A small masked image model, trained from scratch.
Training: muon at rate 0.022, 23900 steps.
Rows from block 3 of a small masked image model, named by matrix and row number. Rows with one number within an expert belong to one neuron, the router's apart. Each number is 128 + 24 x the weight over its row's rms, rounded and kept within 0 to 255. All counts start at 0. After the name is the row's rms in percent of the matrix's.
Before each expert's rows are labels from the 100 images, of 14976, where the router gives the expert most weight on average: "strongest on" is what is common among them. Only what is clearly more common there than usual is listed. The data: drawn small creatures on textured ground.
# router: router (model.blocks.3.mlp.router.weight, 8x192, trained with AdamW), inputs 144-191
# gate: expert gate (model.blocks.3.mlp.gate, 8x192x192), inputs 144-191
# up: expert up (model.blocks.3.mlp.up, 8x192x192), inputs 144-191
# down: expert down (model.blocks.3.mlp.down, 8x192x192, transposed), outputs 144-191

# expert 7
strongest on: small; green
router.7 087 [ 90 157  96 156  96 126 127 170  72 182 122 124 100 114 122 120 117 143  93 151 126 100 162 186 111  88  97 151 136 132 128 143 114 120 125 148 100 104 117 136 105 123 144 111 119 108 112  94]
gate.0 015 [119 105 147 129  74  91 132 108 144  84 122 121 118  54  96 129 122 130 166 123 127 161 105 115 115 101 106 105 140 132 134 105 111 154 140 130 114 152  95 178 178 112 113 125 142 116 112 141]
up.0 016 [146 149 117 123  97 120  99 115 109 110 140  92 111 104 133 166 151 103 118  82  80 191 128 100 148 129 106 122 100 137  72 161 144 142 144 152  90  91 107 130 118  92 108 113 109  93  91 147]
down.0 014 [110  68 165 141 142 115 152 125 166 136 132 124 145 110 119 104 143 100  96 151  88 129 102 128 169 146 139 132 117 145 134 146 130 115 135 144 133 101 107 115 120 105 147 150 138  97 119 100]
gate.1 100 [156 108 147 140 147 121 119 144 145 110 152 133 128 142 120 109 135 142 122 132 155 123 142 120 113 121 131 128 184 156 128 180 146 134  79 156  87 121 132 122 119 128 113 165 178 111 147  65]
up.1 111 [159 181 120 134 133 102  97 201 175 111 124  98 122 136 141 134 151 146 124 123 135 114  93 121 128  77 119 145 103  56  82 135 139 119  98 132 174 118 125 133 136 125 133  93 125 127 137  80]
down.1 122 [170 137 112 141 106 159 116 136 109 126 137 163 137 129 126 129 118 103 184  84 138 161 120  96 149 188 124 123 125 133 132  98 126 118 122 125 114 129 123 149 149 130 115 131 152 145 113 144]
gate.2 024 [105 114 108 146 142 151  98 114 121  97 108 160 139 105 145 134 158 141  66 117 121 122 102 133 138 153 151 145 177  98 142 119 109 115 129 171  96 105 135 144 126  94  90  98 157 120 117 121]
up.2 026 [125 136 142 149  94 135 140 131 105 131 132 106 136 128  83 157 130 145  94 123  83  93 144 117  96  95 120 130 118  91 121 168 112  97  95 161  81 113 121 135 108 125 119 124 157 115  85 149]
down.2 019 [120 130 157 103 141 142 154  92 165 130 103 160 127 118 117  95 157 147 136  97 110 104 127 134 117 136 119 121 149 125 123 136 120 147 107 115 133 140 105  92 121  92 147 110 123 142 141 124]
gate.3 108 [114  82  83 135 144 175 156 126 102  95  93 160 153  95  93 106 120 107 128 120 118 165 136 144 147 127 170 113 123 143 106 147 121 142 139 125 155 108 125 129 140 131 118 145  92 124 111 153]
up.3 106 [114 158 105 114 172 112 140 125 141 143 114 115 136 158 103 165 133 132 151 108 122  85 163 151 128  99  82 115  99 182 167 151  93 132 115 139  85 137 132 136 159 125  81 141 113 144 114 126]
down.3 107 [123 137 159  78 143 139 133 102 145 145 123 111 100 141  58  98 151 146 103 101 108 119 161 145 129 156 141 122 155 101 153 105  98 109 116 140 106 153 139 115  98 131 132 123 131 161 146 132]
gate.4 075 [130 133 124 126 131 122 118 167 144 116 129  97 140 170 135 124 139 107 110 129 150 140  99 134  97  95 106 155 116 151 145 171 115 146 152 126 137 116 132 141 113 127 138 121 152 142 112  59]
up.4 074 [131 137 113 122 136 156 116 126 144 152 122 126 125 106 127  99 132 116 151  78 125 137 153 129 130 111 124 113 129  93 132  85 132 134 169 157 157 152 125 114 107 133 119 171 135 134 117  37]
down.4 076 [181 141 132 132 148 164 146 114 120 138 115 103 150 122 112 126 132 119 114 142 121 121 122 163  93 128 105 141 122 129 116 107 154 140 126  83 105 115 139 195 107 141 126 116 165 162 114 161]
gate.5 145 [163 163 108 117 166 138 119 137 106 135 129 108 117 122 102 145  96 109  82 109 108 120  96 124  99 103 105 136 163 138 161  66 149 126 188 123 133 114 125 123 121 130 105  97 110 126 148 139]
up.5 137 [110 135 114 128  80 101 153 145 145 124 138 123 104 133 125 113 161 132  91 131  94 159 169 122  73 157 106 143 177  94 162 171 138 126 107 140 101 144 124 132 126 129 169 104 118 132 171 114]
down.5 130 [153 125 135 112 142 129 140 103 137 180 134 163 175 139  84 147 107 142 136 136  69 180 122  72 147 116  99  98 121 164  97  76 143 106 118 117 110 140 106 103 123 134 126 113 138 136 133 131]
gate.6 119 [152 129 119 128 128 135 114 159 123 113 152 151 129 140 166 156 126 115  96 163  92  86 136 150 169 135 120 128 153 159 111 108 148 131 117 121 162 165 130 111 129 125 172 119 149 118 144  96]
up.6 129 [137 146 104 114 112 119 135  76 119 134 129 129 131 125 118 101 129 120 186 173 126 176 109 128 143 107 129 140 100 144 148 156 136 135 171 159  79 105 135 138 118 127 113  85 112 134 133 165]
down.6 117 [210 141 149 180 114 148 142 117  81 124 155 111 106 154 144 132 152 117  86 137 139 142 101  87 133 119 175 111 110 115  90 124 144 172 110 108 144  94 140 117 146  87 129 167 137 147 163 142]

# expert 0
strongest on: small
router.0 092 [107 142 120 154 118 119 135 168  84 208 132 118 106 114 119 127 116 140  97 121 113  92 153 179 129 102 102 149 133  49 134 167 111 123 123 161  82 111 129 135 100 124 145 120 122 110 113  91]
gate.0 140 [115  92 112 128  91 117 178 159 144  90 117 115 130 106 118 135 132 169 132 130 148 100 126 127 132 108 165 127 162  87 100 146 125 139 175 119 162 108 130 127 137 129  88  98 123 131 105 143]
up.0 131 [115 107  88 136  76 117 120 133 156 148 121 110 137 141 124  93 121 150 131 135 179 110  96 125 140 101 122 120 156 137  57 133 118 123 128 130 139  99 128 123 136 129 104 120 107 133 114 116]
down.0 125 [137 106 170 140  87 126 121 132 133  82  97 132 131 151  84 116 111  74 152 124 102  79 145 164  82 142 142 135  76 140 114 101 125 158 121 164 111 100 103 145 110 165 149 129 119 131 110 156]
gate.1 104 [160  79 176 127 157 148 108 140 112  77 125 158 125 132 120  79 142 115 146 118 188 100 105 120 165 139  99 115  95  89 101 114 153 108 173 115 174 118 125 135 140 127 100 147 130 130 138 107]
up.1 112 [153  80 151 131 156 152 104 184 110  96 104 125 153  90 159 152 126 121 173 159 156 119  55 128 137 148 181 127 121  70 137 116 107 133 152 111 161 129 130 131 135 133 129  96 125 135 125 102]
down.1 102 [101 127 123 147 132 121 158 152 156 127 139 105 106  97 104 154 147 132  89 107 107 110 121 146 143 142 165 162 106 136 116 120 141 124 142 101  98 126 143 115 153 107 129 147 105 111 120 134]
gate.3 092 [124 171 146 136 126 127 133 128 137  93 131 154 125 132 205 133 137 127 133 131  80 151 112 121 163 121 146  79 102 111 169 127 131 116 147 117 142 122 128 137 136 130 157 116 159 133 123 142]
up.3 090 [103 147 134 129 157 170 133 122 114 112 119 127 136 105 127  68 123 122 134 146  91 181 118 140 146 147 123 114 154 124 114 191 118 111  95  92  99 111 130 129 133 126 115 168 100 138 125 112]
down.3 087 [141 158  92 152 121 131 124 144  98 128 141 124 144 121 129 164 102 171 162 112 171 116 143 134  81 109 134 108 143 170 158 127 137 113  99 102 142 124 120 136 164 153 150 113 138  99 146 112]
gate.4 085 [120  73 157 119 113 129 120 166 142 135  86 116 105 115  97 111 101 107 144 124 122 145 114 129 108 160 110 153  95 138 123 126 155 140 107 156 148 104 127 118 112 127 109 112 158 131 106 127]
up.4 087 [110 154 109 110 140 107  81  95 158 160 122 142 135 150 134  98 126 130  74 144 115  93  84 130 161 151 136 150  99 154 113 121 164 131 141 169 128  95 128 107 106 127 136 131 111 137 107 105]
down.4 093 [178 112 113 108 116 115 137 125 132 125  76 134 102 111 122 126 138 112  85 100 137 157 113  97 122 140 167 123 145 133  86 146  83 132 144 148 163 117  94  83 120 132 124 163 155 130  90 116]
gate.5 015 [123 153 143 133 125 154 141 135 174 124 139 117 108 107 141 160 139 122 158 116 169 131  75 126 145 108 145 160 115 145 132 151 126  84 100 136 147 119 120 113 154 122 157 141 205 142 100 165]
up.5 014 [129 120 103 131 150 126 124 137 104 153 140 107 145 157  85 121 103 175 103 128 126 116 165 113 100 152  99  91  98  99 171  95 118 106 119 116 116 121 146 138 162 140 104 188 126 132 115 115]
down.5 014 [106 131 148 141 122 158 112 151 135 138 144  95 142 108 123 118 117  99 162 121 103 156  88 136 126 154 157 119 151  74 115 155 117 105 141 132 144 129 117 140  87 157 148 124 167 150 182 154]
gate.6 101 [ 83 177 157 127 154 120 143 159 149 154 104 102 106 137  98  98 145 106 148 115 110 131 122 135  96 115 105 136 115 139 203 101 116 151 110 126 142 124 122 128 122 111  93 146 204 133 100 122]
up.6 110 [114 141  87 125 125  78 108 152 117  94 158 126 131 123 180 116 150 133 100 144 122 147 180 138  93 107 176 120 128 101  83 135 129 138 171 168 112 168 125 137 142 113 115 136 156 121 167 108]
down.6 112 [119 123 132  68 141 113 162 117 127 121 109 154 121 121 128 102 171 108 177  87 161 115 142 141 189 156 112 118 141 110 157  99 104 132 162 148 141 139 123 150 151  94 138 109 187 107 137 139]
gate.7 020 [173 115 102 120 137  64 134 172 129 105 114 116 127 130 103 135 116 168 125 136 101 103 186 133 167 176  94 135 142 136 158 110 127 132 111 127 122 125 134 114 138 113 154 121 163 131 135 128]
up.7 020 [161  98 166 126 131 115 151 131 113 159 124 103 147 166 116 132 140 136 123 103 121 152 162 140 119 139 171  76 127 101 127 105 121 149 150  90 197 150 143  99 107 116 104 136 121  97 130 123]
down.7 015 [ 94 157 146  93 122 122 142 107 117 147 107 105 134 111 107 131 158 142 108 148 117  95 103  96 118 106 145  94 146 149 103 154 140  80 120 117 142 134 135 118 146 139 126 143 119  79 170 120]

# expert 4
strongest on: black; spider
router.4 105 [155 135 167 150 169 128 120 153 102 151 117 124 131 102  91 117 135 141  87  87 140 107 142 124 115 113 142  91 165  95 132 145 116 124 110 154  99 133 168 121 107 125 151 113 157  63 117  97]
gate.0 137 [119 129 166 139 157 112 119 163 149 138 107 140 143 144 137 116 135 125 116  89 195 123 122 118 105 154 148 150 185 163 121  96 123 128 119 128 188 119 127 133 112 126  89  88 103 130 126 150]
up.0 141 [138 157 168 127 189 146 106  96 118 109 120 179 128 143 104 115 124 120  98 136 162 124 143 133  94 130 146 134  79 178 104 111 106 133 126 120 114 143 126 123 130 133  77 109 119 131  94 127]
down.0 136 [114 144 124 130 115 164 117 108 122 165 145 123 126 112 135 112 129 158  97 118 153 168 144 169 135 186 110 112 128 139 107 108 115 105 176 110 100 154  97 120 108 138 124 127 110 145 125 157]
gate.1 105 [163 145 125 133 209 142 135 173 147 122 122  94 126 168 161 167 146 122 143 155 121 125 131 118 107 141 106 149 190 136 127 115 127 139 141 146 149 141 122 132 125 118 122 172 136 122  89 112]
up.1 107 [ 73 129 101 119 152 108 163 169 143 146 108 123 128 126 124 176 136 123  97 139 120 123  85 130  93 135 135  88 173 104 104 135 146 128 157 124 104 150 123 108 128 120 138 148 142 121 117 145]
down.1 107 [ 91 134  99 155 129 104 146 161 106 106 113 135  94 136 154  95 117 140 153 134 109 112 130 140 123 141 107 142  98 135 131 146 114 115 123 115 135 143 111 133 165 129 132 175 175 102 119 117]
gate.3 102 [101 207  79 129 157  97 125 158 104 111 119 111 133 133 133 133 156 125 156 112 141 158 121 134 111 109 133  99 162 146  78 125 146 153 121 130 120  90 124 130 136 123 133 127 167 138 154 132]
up.3 111 [155 162  69 133 126 139 141 172 125 124 153  91 128 112 149 109 140 132 136 143 142 113  93 125 123 127 129 136 152 165 134 198 112 120 118 146 118 102 125 128 122 135 120 101 138 138 172 127]
down.3 114 [126 126 195  96 119  88 117 118 132 144 121 101 133  86 120 115 130 160  98 144  59 143 152 155 145 138 115 158 131 133 135 150 139 139 141 108  87 130 120 121 140 163 153 122 149 145 105 127]
gate.5 070 [103 111 129 133 125 136  93 128 134 106 159 163 129 105  57 100 168 151 132 144 174 114  93 128 115 121  97 115 143 148 120 138 139 123 115  94 150 146 133 130 115 123 133 188  84 134 101 178]
up.5 066 [155 210 105 150 165 177 200 101 127  72 132 143 111  91 126 110 127 110 127  82 123 115 155 145 119 122 153 132 183 117 111 144 139 129 149 140  88 104 130 124 143 118 156 108 116 136  66 106]
down.5 063 [161 113 180 124 136 124 104 124 164 111 120 103 106  85 180 109 135 167  92 152 120 149 107 145 162 151 140 176 128 158 137 168 126  91 139 118 132 129  94 136 105 143 131 134 125 107 117 147]
gate.6 108 [ 93 184  92 112 150  85 116 125 136 115 147 141 143  78  94 163 144 139 127 118 191  86 121 122 123 162 161 170 189 137 132  91 111 141  83 114 172  93 126 136 119 127 148 116 162 131 142 148]
up.6 112 [108 112 158 127 157  96  87 104 115 114 119 145 120 143 124 159 135 112 101 127 164  97 166 131 150 110 140 120 139 132 156  97 143 134  98 156 142 123 123 100 137 132  99 138 138 133 130 176]
down.6 105 [107 155 106 161 102 158 145 153 152  96 135 121 104 173  71 103 105 115 101 150 148 174 128 173 132 111 146 162 161 125 155 138 157 119 186 108 137 117 135  74 134 152 156  96 145 127 155 119]
gate.7 116 [160 155 129 114 173 158 127 112 174 113 133 117 122 125 175 181 104 143  38 124 121 101  80 141 125 135 129 155  84 143 165 122 133 134 110 102 129 130 125 129 136 130 161  82 175 135 131 123]
up.7 121 [111 134 137 131 138 133 125 135 192 116 116 123 149 121 118 115 107 156  78 113 132 174 134 141 147  60  99 126 142 182 144 157 137 132 145 146 154 121 130 145 129 130 156  87  77 133  99 154]
down.7 128 [164 102  97 116 109  85 152 124  70 130 131 141 123 143  48 111 129  54 100 136 100 108 125 174  86  68 118 159  98 110 125 164  99 142 173 129 128 171 123 143 143 108 133 159  65 137 170 130]
gate.9 095 [ 99 144 138 120 103 122 124 109 145 120 121 157 118 157 156 155 129 105 118  99 119 141 153 125 114 119 119 128 140 119 145  75 124 116   8 145 168 136 137 130 145 123  96 175 115 116 131 167]
up.9 110 [132 133  96 158 181 120 113 139  83 127 152  71 120 176 133 154 142 157 101 131 134 112  80 115 164 143 150 136 102 132 111 171 100 105 184 122 116 134 126 121 114 130 139  93 118 133 169  91]
down.9 116 [124 162 132 184 125 149 130 120 134 125 125  96 102 123 150 116 148 165 123 107  99 182 149 144 120  86 118  99 114 154 141 168 150 137 128 135  97 152 146 103 108 172 129 142 135 126 164 114]

# expert 1
strongest on: small; snake; caterpillar; colour: purple
router.1 087 [129 141 165 152 124 130 134 158  98 188 124 111 122 110 126 133 103 141  58 102 170 104 146 196 117 121 101 170 130  54 133 151 126 121 115 151  95 113 154 144 108 125 142 138 109 122 107 105]
gate.0 068 [ 99  80 172 138 164 142 170 111 102 111 134 165 119 179 138 164 122 142  86 122 116 167 171 106 117 132 145 102 167 138 138 105 128 137  94 101  86 133 124 102 141 138 114 129 115 112 167  91]
up.0 062 [128 114 144 113 130 121 118 124 144 117  93  96  99 125 171 131 166 102 120 168 122 191 179 164 116 120 105 122 104 171 159 123 113 141 114 125 149 118 125  95 132 128 143 174 162 125 118 112]
down.0 070 [130 130  77 133 114 176 127 123 117 125 138 149 121 128 153  86 155 115  99 144 122 121 172 131 128  95 147 117 137 102 141 142 141 132 105 145 102 139  73 106  86 112 165 130 154 133 121 103]
gate.1 007 [ 92 137 114 165  94 136 141 129 143 113 161  81 117 106 103 118 169  69 129 166  82  86 156 120 143 149 123 147 163 122 105 142 123  87 119 128 127 167 106 142 135  99 114 136 152 118 171 116]
up.1 007 [145 132 113 106 151 131 144 156 127 123 123 131 132 117 188 148 123 139 169 112 107 101  68 125 163 150 104 127 103 104 114 103 162 153  88 145 154 140 133 140 129 132 129 129 121 110 165 121]
down.1 005 [134 140 138 118 106 123 143 122 126 148 119 153 103 145 119 146 169 153 130 160  75 143 142 168 123 158 112 151 102 118 124  88 118 176  92 130 134 166 151 129 131 112 134 144 105 173 132 138]
gate.2 109 [108 136 113 126 155 134 125  63 134 115 128 138 136 137 130 155 166 140 111 123 105 103 176 133 110 131 113 127 118 125 140  84 135 133 136 105 123 122 126 118 133 124 124 149 164 119 157  99]
up.2 111 [113 171 154 137 117 124 117  76 130 128 111  85 135 125 154  97 116 159 146 108 120 126 140 118 136 144 109 152 103  97 145 118 129 134 110 112 123 119 136 132 114 122 153  83 112 130 112 126]
down.2 119 [148 122 122  86 122  97 147 133 104 114 104 118 153 119 139 102 105 101 132 130 108 120 144 128 127 120 115 161 150 107 152 120  72 142 127 152 145 152  92 149 164 160 166 146 169 180  88 134]
gate.3 130 [115 192 165 140  95 141 120 163 148 125 135 125 146 134 127 128 120 114 119 136 160 162 131 133 117 135 156 104 154 187 119 138  97 137 112 125 104 124 128 138 131 131  52 144 156 120 130 121]
up.3 131 [131 168 179 116 109 137 115 116  87 111 121 159 120  98 122  88 146 157 154 121 133 132 122 120 134 147 111 157 119 115  96 138 140 130 123 118 142 131 136 118 114 125 135 190 122 132 143 114]
down.3 136 [129 129 107 151 114 110 125 165 143 143 123 148  96 117 133 144  97 121 101 132 148  95 147 173 155 113 123 122 107 104 122 127 138  88 101 145 148 162 122 124  98 118 154 129 103 165 135 138]
gate.4 092 [120 101  87 114 165 140 109 143 139 110 124 127 106 111  71  94 131 149 117 144  82 129 150 118 134 161 105 181  97 203 173 138 122 116 132 132 106 109 130 122 131 136  86 136 127 126 154 129]
up.4 101 [166 122 145 121 138 130 124  96 122 144 125 127 125 107 124  90 134  97 154 137 105  87 133 138  73 127 122 101 112 163 116 136 102 118 138 126 122 143 117 127 139 114 118  96 167 113 172 122]
down.4 090 [ 72 146 117 115  86 114 157 103 129 141 158 118 154 107 129 119 105 125 149 128 156 128 118 134 148 138 125  91  92  87 116 140 103 150 164 147 109 122 156 136 113 154  99 125 123 115 175 101]
gate.5 059 [106  99 107 130 164 134  94  99 119 129 131 133 128 129 153 158 152 152 134 123 112 119 105 108 163 120 163 134 161 110 159 106 116 121 135 135 138 117 137 120 124 135 171 138 113 134 144 178]
up.5 058 [209 109 129 118 129 102 142 142 127  86 141 124 118 121 168 144 130  84 125 142 117 145 155 134  89 122 123 137  92 143  95 104 143 150 109 150 111 136 124 122 131 118  78  66 143 100 120 112]
down.5 064 [123 152 194 130 124 149 126 149 130 123 121 160 144 170 134 116 176 143 136 108 133 143 133 111 143 143 108  97 162  98  97 155 132 132  91 146 114 124 112 119 147 122 112 107 149 129 100 128]
gate.6 079 [129  71 143 108 113 115 183 132 114 121 136 143  99 112 151 123 148 125 140  90 108 133 115 132 135 148 139 156 147 143 151  77 144 121 118 125 126 101 128 125 132 135 138 118  93 108 148 109]
up.6 086 [ 98 161 107 105 100 141 179 122 146 125 104 152 113 108 149 162 133 103 117 157 164 114 137 156 171 139 134 106 117  85 160 110  98 125 123 115 153 118 135 129 128 150 148 150 137 122 134 135]
down.6 089 [104 101 135  99 161 156 128 119 138 120 152 119 156 116 149 138 146 109 113 135 157 159 136 196 152 161  74 135 171 169 117 143 141  73 118 122 126 130 136  82 132 122 119 102 116 154 121  87]

# expert 6
strongest on: green
router.6 088 [133 139 121 152 113 118 133 158  65 205 144 116  79 102 120 113 118 143  91 134 109 101 153 187 142 100  94 158  91  48 139 162 119 117 120 160 107 117 136 138 105 127 128 122 137 109 108 100]
gate.0 106 [ 88  96 118 120 106 122 130 117 153 139 142  99 116 151 126 166 140 129  96 155 158 107 116 116 175 180 125 112  75 134 176 113 162 116  56 141 131 127 132 136 128 128 127 175  94 144 121 104]
up.0 113 [142 130  80 123 138 140 141 129 128 125 149 126 118 120  98 144 116 126  98 133 113 168 116 117 124 180 128 140  77  99 163 130 135 130  85 133 135 118 130 132 127 126 117 123  96 124 100 118]
down.0 124 [176 107 117  69 135 130 116 133 133 126 144 137 142 112 129 111 134  83 106 114 142 185 154 174 164 127 137 129 117 168 116 121 145 125 118  90 133 124 132 134 116 140 116 100 113  98 133 119]
gate.1 131 [148 181 119 130 179 133 120 147 117  93 137 143 153 147 103  87 123 136 119 124  96 130 110 124 125 125 109 127 119 120  80 156 111 123  90 116 118 136 128 119 124 131 143 122 161 118 151 131]
up.1 127 [136 134 151 142 151  91 141 106 151  99 133 109 146 102 169 110 111 128 122 112 101 109 120 136 170 145 156 145 106 118 116  93 149 129  77 137 104 107 128 124 123 128 106 160 157 129 155 192]
down.1 127 [ 95  98 178 148 119 121 138  75 129 126 148  95 152 144 106 112 143 121 110 153 118 120 119 144 129 156 181  73 157 117 156 104 145 113 127 197 114  93 169 112 110 145 160 132 124 166 125 120]
gate.2 139 [143 108 132 128  92 130 143 135 162 131 138 107 123 150 102  87 125 130 125 131  57 113  68 124 163  99 109 123 120 107 159 115 137 137  79 101  93 162 128 120 127 128  59 190 133 132 106 132]
up.2 140 [114 151  84 145 129 149 114 144 127 114 116 142 123 109  93 103 166 156 126 135 138 134 139 124 107 139 135 128 149 117 203 151 146 124 135 154 151 116 133 141 134 128 137 121 114 134 112 142]
down.2 140 [105 141 135 106 124 123 122 110  81  87 124 134  97 120 111 125 143 127 156 103 101 151 136  69 136 154 113 126 150 111 142 102  99 148 119 129 139 134 119  51 143 152 118  93 120  75 116 132]
gate.3 132 [115 157 110 133  77  95 164 149 141  98 111 134 139 148 129 127 115 153 131 108 102 117 119 132 133 108 145 125 113 112 141 118 127 115 143 117 106 136 127 124 112 132 118 127 124 127 130 137]
up.3 129 [137 161 115 140 138 108 135 154 103 138 115 140 128 166  71 121  83 148 130 150  72 119 129 144 171 145 121 141 106  84 127 124  98 139 145 122 108 116 127 125 124 130 139  84 148 119 131 138]
down.3 136 [141 145 108 144  93 138 154 114  86 125 107 114 125 141 148 125 133  97 181 115 131 155 123 121 127  57 134 100 111 123 128 143  90 168 107 136 161 104 123 126 146 147 155 103  82 126 105 120]
gate.4 118 [151  84 144 144 118 145 108 153 160  75 117 131 151 120 140  85 132 156 128 132 149  87 138 137 132 144 143 118 135 129 139 188 118 123 100 154 126 134 125 139 130 130 122 184 118 124 126 124]
up.4 121 [ 98  72 165 118  99  91 116 157 174 110 138 109 134 141 125 131  93 131 150 112 137 116 109 118 153 130 144 140 136 124 104  89  91 141 140 136  98 136 128 115 105 130 111  99 113 132 140 128]
down.4 131 [112 132 162 132 115 113 135 130 130 117  99 165 112 133 124 154 116 100  62 171 140 106 131 144  97  83 186 144 126 123 129 142  58 100 139  65 139 135 120 160 159 145 114 169 146 147 163 126]
gate.5 086 [160  89  72 123 102 122 132 123 184  65 113 169 147 148 123 171 134 121 103 118 135 105 170 141 170 157 159 151 143 132 119 112 120 141 144 144 130 149 136 127 142 128 117 103 141 143 130 135]
up.5 089 [200 131  93 115 172 120  88  94  72 146 122 132 152 116 131 154 113 162  90 125 156 103  71 149 109 153 120 116 157 111 133 133 143 115 147 125 123 103 126 145 123 119 151 148 117 120 111 111]
down.5 090 [174 111  97 193 193 139 138 134 130 133 112 118  78 153 128 145 122 142 128 119 131  83 138 148 135 172 138  95 110 146 146 126 124 168 143  66 125 155 146 125 133  87 124 141 143 133 173  92]
gate.6 110 [138 124 114 126 100 179 107 135 153 137 170 125 117 132 117 120 138 135 173 190 144 150 121 121 174 120 164 138 116 131 149 137 123 120 164 143  85 137 127 112 129 131 131 144  90 131 142 110]
up.6 110 [127 154 145 118 131 183  87 136 163 131 151 123 131 106 122  78 160 148 129 150  95 178 139 123 147  81 139 134 130 133 194 156 126 128  89 148 158 125 126 123 150 125 142 123  82 120 104 157]
down.6 120 [142 146 124 130 186  84 124 138  95 109 118 117 115 126 120 105 150 144  86 134 182 122 115 114 172 115 143 103 136 144 137 125 131 146 125 151 133 125  93  95 138 133 120 137 140 123 138 110]

# expert 2
strongest on: small; orange
router.2 098 [ 56 146  91 152  81 152 140 172  73  83 149 116  98 102 129 145 114 136  95 147 129  83 140 176 129 101  78 149 111 154 127 139 121 113 126 154 115 127 103 135 105 126 132 115 138 104 115  99]
gate.0 135 [177 117  94 137 160 111 155 128  78 138 130 174 130 114 117 113 127 139  92 143 114  73 142 133 118 134 112 121 140 200 140  85 119 136 177 134 125 117 131 129 138 129 141 139 151 126 107  49]
up.0 138 [ 92 111 160 126  89 117 145 135 164 107 122  98 115 123 187 139 113 117 141 127 145 164 139 119 135 145 145 146  99  99  70 152 123 110 108 122 138 109 127 124 118 129 132 172 142 119 140 209]
down.0 143 [155 158 147 162 106 111 123 161 102 143 171 107 156 111 107 127 160 141  94 128 116 126 127 138 110 105 148 158 143 111 131 104 130 153 122 147  91 153  96 146 112 159 118 173 104  87 121 152]
gate.1 057 [121 117 158 127  98 123 108 105 130 128 123 143 135 128 150 141 125  99 118 113 153 140 137 142 170 152 128 115 159  60  99 157 140 145 108 119 118 114 134 130 151 122  88 109 159 136 132  54]
up.1 053 [135 125 100 138 159 169 168 165 138 113 102 148 119 109 102 156 139 127 137 136 150 110 103 127 144 118 102 129 187 137  64 128 146 149 125 129 131 118 126 140 142 130 139 149 112 129  86 125]
down.1 048 [129 145 158  94 100 128 128  91  96 127  89 144 109  99 145 161 128  56 115 135 112  45 143 149 136 137 151 129 141 133 154 116 139 125 159 126  85 108  93 120 153 159 141 158  71  97 124 126]
gate.2 093 [112 122 125 122  97 119 106 122 118 122 110  96 131 165 143 107  94 131 153 137 152 110 110 119 107 150 163 133 150  81 131 135 162 133  94 140  98 112 128 124 130 122 111 161 115 126  87  85]
up.2 091 [117 129 137 128 103 168 159 147  67 109 127 122 120 143  88 152 115 135 191 121  56 154 126 145 100 107 126 146  79 132 132 115 152 136 145 133 156 124 130 126 107 132 113 114 160 117 116 122]
down.2 095 [151 124 149  84 132 128 119 134 146 142  97 126  39 145  85 107 128 107 100 138  84  99 129 165 113 151 126 101 111 127 115 152 116 166 182 146 130 125 163 113 114 129 135 182 126 135 125 152]
gate.3 045 [106  79 148 104 118  91 140 156 138 101 122 139 126 114 162 144 147 117 162 134 170 128 129 136 162  90 164 118  96  95 106 139 142 124 151 119 174 119  97 138 123 134  86  97 146 114 140  89]
up.3 047 [132 136 144 133 132 169 151  80 109 127 149 151 135 165  71 118 152  91 104 144 104 136  79 130 109 127 141 106 109  88 101 128 123 123 113 126 104 156 135 146 109 131 115 126 109 100 146 117]
down.3 041 [115 140 139 105 119 115 149 109  87 141 119  90 181 122  84 133 127 135 158 111 171  88 161 148 149 154 132 117 161 122 140 116 143 132 143 128 126 140 123 129  91 155 141 156 131 143 190  99]
gate.4 107 [107 141  93 131 170  59 115 164 142 107 114 111 137 159 107 123 120 142 119 125 160 162 167 134 151 192 133 125 133 176  92 101 112 138 107 127 106 104 131 138 152 129 127 112 130 135 114 125]
up.4 110 [ 92 104 143 123 172  42 177  98 144 118 143 151 137  96 145  92 123 133  69 139 151 160 188 127 147 169 114 132 120 157 118 135 121 134 126 148 100 128 135 122 132 131  98 183 143 125 115 110]
down.4 116 [144 111 134 111 137 148 158 130 123 115 117 105  93 113 146 118 160 117  99 112 157 132  94 129 127 143 112 122 137 142 109  93 136 162 150 143 146  84 141  73 162 116 168 146 115 148 136 132]
gate.5 031 [111  84 135 122 140  91  74 170 124 102  72 129 109  84 143 117 136 151 157 140 137 152 134 137 112 136 145 145 126 111 144  55  75 118  96 111 112 156 160 112 141 110  89 159  73 130 107 126]
up.5 029 [120 122 125 140 122 154 132 131 135 101  92 159 123  93 142  99 132 157 155 155 171 153 138 161 132 127 138 117 131 132 122 126 104 127  75 151 105 127 114 141 123 110 108 168 118 103  93 138]
down.5 035 [ 94 133 144 143 137 149 131 123 133 128 151 139 144  99 170 100 131 187 129 123 104 158  84 166 101 118 117 162 149 169 100 125 139 164 104 143 154 160 129 130 103 129 137 170  92 129 139 148]
gate.6 121 [149 113 112 127 158 147 128 173 139 113 140 168 134 127 136 112 123 114 107 157 152 125 186 125  91 103  84 133 129 177 121  97 103 125  90 124 145 132 124 140 128 126  92 160 139 129 112 179]
up.6 112 [ 92 139 137 123 116 102 105 118 167 115 120  97 120 130 102 127 164 127 126 132 133 137 148 133 123 150 136 136 152 159 116 150  95 127 118 118 151 161 122 120 121 125  71  73 162 124  96  74]
down.6 130 [147 132 159 175 134  97 115 130 122 127 127 168  91 138 144 133 151 133 158 170 107 104 155  85 132 147 156 101  94 164 127 106 109  87 120 117  95 136 132 129 104 102 148 109 133  92 109 109]